config = dict(
    model='sound classifier',
    dataset='simulated modem signals in the audio band',
    train_examples=78125,
    gain_aug_db=6,
    time_shift_ms=50,
    input='waveform_16khz',
    targets=['modulation', 'symbol rate', 'carrier'],
    num_classes=[16, 5, 4],
    arch='crnn',
    norm='batchnorm',
    activation='hardswish',
    channel_attention='eca',
    padding_mode='reflect',
    depths=[1, 1, 1],
    kernel_size=3,
    wave_channels=64,
    wave_strides=[5, 2, 2, 2, 2, 2],
    widths=[128, 128, 128],
    rnn_width=192,
    rnn='lstm',
    bidirectional=True,
    rnn_residual=False,
    rnn_layers=6,
    mixing='mixup',
    loss='cross_entropy',
    optimizer='muon',
    muon_scale='match_rms_adamw',
    lr=0.004,
    momentum=0.95,
    nesterov=True,
    orthogonalizer='newton_schulz_5',
    adamw_lr_other_params=0.0015,
    grad_clip=1.0,
    steps=1300,
    batch_size=64,
    epochs=1.1,
    lr_schedule='cosine_restarts',
    final_lr_fraction=0.01,
    warmup_steps=60,
    weight_decay=0.4,
    adamw_weight_decay_other_params=0.05,
)
Rows from block 2 of a small sound classifier, named by matrix and row number. Each number is 128 + 32 x the weight over its row's rms, rounded and kept within 0 to 255. All counts start at 0. After the name is the row's rms in percent of the matrix's.
After each channel's rows are labels from the 100 clips, of 14976, where the channel reaches its highest value: "loudest band" is the band of the loudest frequency at the time of the peak. Only what is clearly more common there than usual is listed. The data: simulated modem signals in the audio band.
# conv: width-3 conv, stride 2 (model.blocks.2.conv.weight, 128x128x3, each kernel summed), inputs 64-127

conv.100 102 [165 158 124 136 113 123 130 105  99 124 145  88 155  97 109 114 162 136  99 131 138 125 131 108 171 166 132 140 107 124 114 110 154 121 209 136  98 156 163 197  79 119 143 127  79 104 187 148 207 120 143 127 142 139 134 191 120 159 133 164 139 162 167 139]
loudest band: 1000 to 2000 Hz

conv.0 089 [ 84 175 106 175 139 132 144 110 127 116 114 172 154 120 146  91 130 162 124 101 133 110 142  92 165 108 113 142 151 111 164 105 112 102 129 104 158 150 123 107 139 124 176 173 235 164 144 119 138 145 255 105 190 118  95 129 111  80 118 132 105 141 103 136]
loudest band: 4000 to 8000 Hz

conv.16 100 [158  95 163 165  67 164 128 108  97 127 130 174 134 191  87 125 119 155 115 142 100 108 112 111 167  67 110 134 112 156  89 161 150 110 231 148 156 136 117 232  90 105  87 124 126 126 107 107 108 138 116 149 160 163 165 191 151 105 136 108 148 195 101 125]
loudest band: 2000 to 4000 Hz

conv.58 127 [ 83  67 161 141 113 181 104  88  54  84  88 133  98 117 106 122 112 133 117  96 102  81  65  97 122 139  65 167 122 119 127  90 108  79  60 137 101 135 101 151 129  79 139  86 112  61 104  93  81 119 163 126 194 125 108 105 109 100 135  93 126 140  97  86]
loudest band: 4000 to 8000 Hz

conv.83 101 [ 97 128 206 147 134 152 120 158  90 141 101 169 119 136  84 132 126 191 100 118 118 110 147 135 139 104 156  95 130 125  87 106 209  87 255 194 136 115 144 153 120  90 115 133 120 126 108 102 115 138  87 133 155 111 119 150 183 117 144 134 167 122 117 130]
loudest band: 2000 to 4000 Hz

conv.21 096 [129 143 115 134 119 187  93 158 116 125 118 117  97  52  93  76 102 123  86  74 136 143 119 123 144 125 109 175 165 120 153 135 123 133 140 178 151 108 153 213 118 103 120 149 157 114 172 169 191 150 160 135 131 147  94 171 126 112 132  92 159 145 165 177]
loudest band: 1000 to 2000 Hz

conv.102 108 [167 130 104 122  77 154 120 158 101 139  56 110  97 143 157 154  68 132 173  76 133  97 145  86 142 114 152 159 162 132 131  94 118 194 143  97 120 143  99 109  61 142 127 121  88 156 112  89  99 109  75 135 147  65 165 184 125  90 119  66 187 138 129  95]
loudest band: 4000 to 8000 Hz

conv.8 096 [104 116 155 111  95  94 155  94 137 153  93 131 126 104  51 127 130 115  83  85 112 110 187 187 118  90 145 137 127 137  94  73 156 154  48 177 177 115  92 141  94 117 124 161 177 119 165 160 131  89 125 138  95 117 152 122 120 144 109 103 108 133 104 124]
loudest band: 2000 to 4000 Hz

conv.32 088 [111 117 117 120 131 103 148 122 162 136 204  84 113 103 121 113 114  72 139  73  91 103 102 130 108 101 139  85 118  66 127 102 116  84 120 130 108 148 154 144  75 122 107 114 107 160 127 107 190 117 202 102 110 164 117  78 130 101 134  92 115 108 116 106]
loudest band: 4000 to 8000 Hz

conv.35 107 [ 75  93 179 114  86 129  85 131 151 209 108 110 131 126 132  89 136 130 164 165 146 121 152 153 107  85 160  90 163  89 208 164 156 107 122 145 112  53  95 122  98  81  93  88 109  97 164 169  86 119 128 129  94 114 145 122 144 108 101  97  94 170  85 171]
loudest band: 2000 to 4000 Hz

conv.59 118 [215 136 130 108 174 154 133 131 144 147 107 111 107 131 104  76 158 116 122 131 166 146 105  96 108 164 136 157 144 160 129 147 118 216 108 172 138 160 127 101 106 115 141 110 150 182  99 106  92 130  85 119  69  81 125 115 163  95 136 115 218 117  96 109]
loudest band: 4000 to 8000 Hz

conv.7 093 [153 180 139  72 141 141  73 136  95  84 144 146 112 179  94 120 171 122 112 118 142  92 150 125 130 126 105 207 171 148 139 169 150 145 196 134 138  83 150 116 123 109  74 101 122 100 121 103 139 152  91 125 130 159 119  93 167 172  94 121 157 120 118 100]
loudest band: 4000 to 8000 Hz

conv.77 098 [101 195 118  83 124 165 110 143 162 172 109 101  94  62  78 122  46 105 102  74 124  88 148 146 163 112 139  98  79 111 198  49 136 150 141 141 110 106 129 172 144 110 129  94 125 117 126 148 168 144 127 113 111 112  95 120 113 117 112 119 138  96 111  90]
loudest band: 1000 to 2000 Hz

conv.13 104 [ 81 126 194 155 138 124  87 162  62 149  94 104 127 121 111  99  97 134  94 131 131  97 138  86 152 171 162 149  94 175 101 147 124 135  91  79 103  82  60 105 137 149  85  96 144 141  66 129 142 182 166  90 126 108 114 121 110 128 161 122 118 141  80 156]
loudest band: 2000 to 4000 Hz

conv.36 101 [147 122 139 152 129 161 106 131  81 156 123  84  84  87 117  94  89 174  73  51 144 125 141  93 140 173 125 121 145  96 101 128 127 160 134 115 135 141 134 187 113  81 125 182 138 160 126 128 169 123  90 176 200 121 120 181  98  77 112  92 137 185 196  92]
loudest band: 2000 to 4000 Hz; 1000 to 2000 Hz

conv.98 105 [130 165  80 104 119 161 137 131  79  90  96 174 126 112 193 135 109 128 148 144 123  89 104  94 215  95 157 146 137 175 123 112 100 161 121 121 112 149  85 119  91 155  70 110 131 177 119 171 111 169 108 109  87  87 162 147 198 110 127 120 139 142 148 206]
loudest band: 4000 to 8000 Hz

conv.55 087 [150 126 193 110 150 125 171 168 103  91 169 120 134 133  46  85 113 127 140 123 186 120 135 137  96 117 111 133 104 134  95 118 163 158 159 163  71 146 166  97 134 117 183 153 135 149 118 202 157 124 197 138 169  82  83 132 123 108 101 137 120 148 123 127]
loudest band: 2000 to 4000 Hz; 1000 to 2000 Hz

conv.11 094 [135 145  98 152 116 137 142 106 121 139 178 117 109 141  93  78  97  93 169 127 120 126 109 148  68 140 152 122 150 141  91 150 118 132 110 109 102 104 117 112 188 100 135 186 137 162 185 182 150 153 153 146  55 107 143 160 133 146  55  86 130  87  85 153]
loudest band: 2000 to 4000 Hz

conv.41 106 [ 77 106 154 134  95 118 159 110 182 210 153 174 121  79 101 142 144 132 165 159 178 133 179 205 171  99 144 176 145  67 118 138 167 100 103 152 126 129  72 157 148 138 136  93 200 139 124 158 157 139 166 121 112 117  67 111 135 177 140 108  86 144 131 143]
loudest band: 2000 to 4000 Hz

conv.67 110 [132  62  91 182  98  93  87 152 127 100 174 209 130 115 102 155 125 121 198 112 132 111 151 149 128  80  88 157 126 140 127 133 119 133 165 163 142 141 117 114 128 115  90 124  72 138 119 131 120 137  50 135 175  63  98 121 115 104 224 100 134 103 140 149]
loudest band: 2000 to 4000 Hz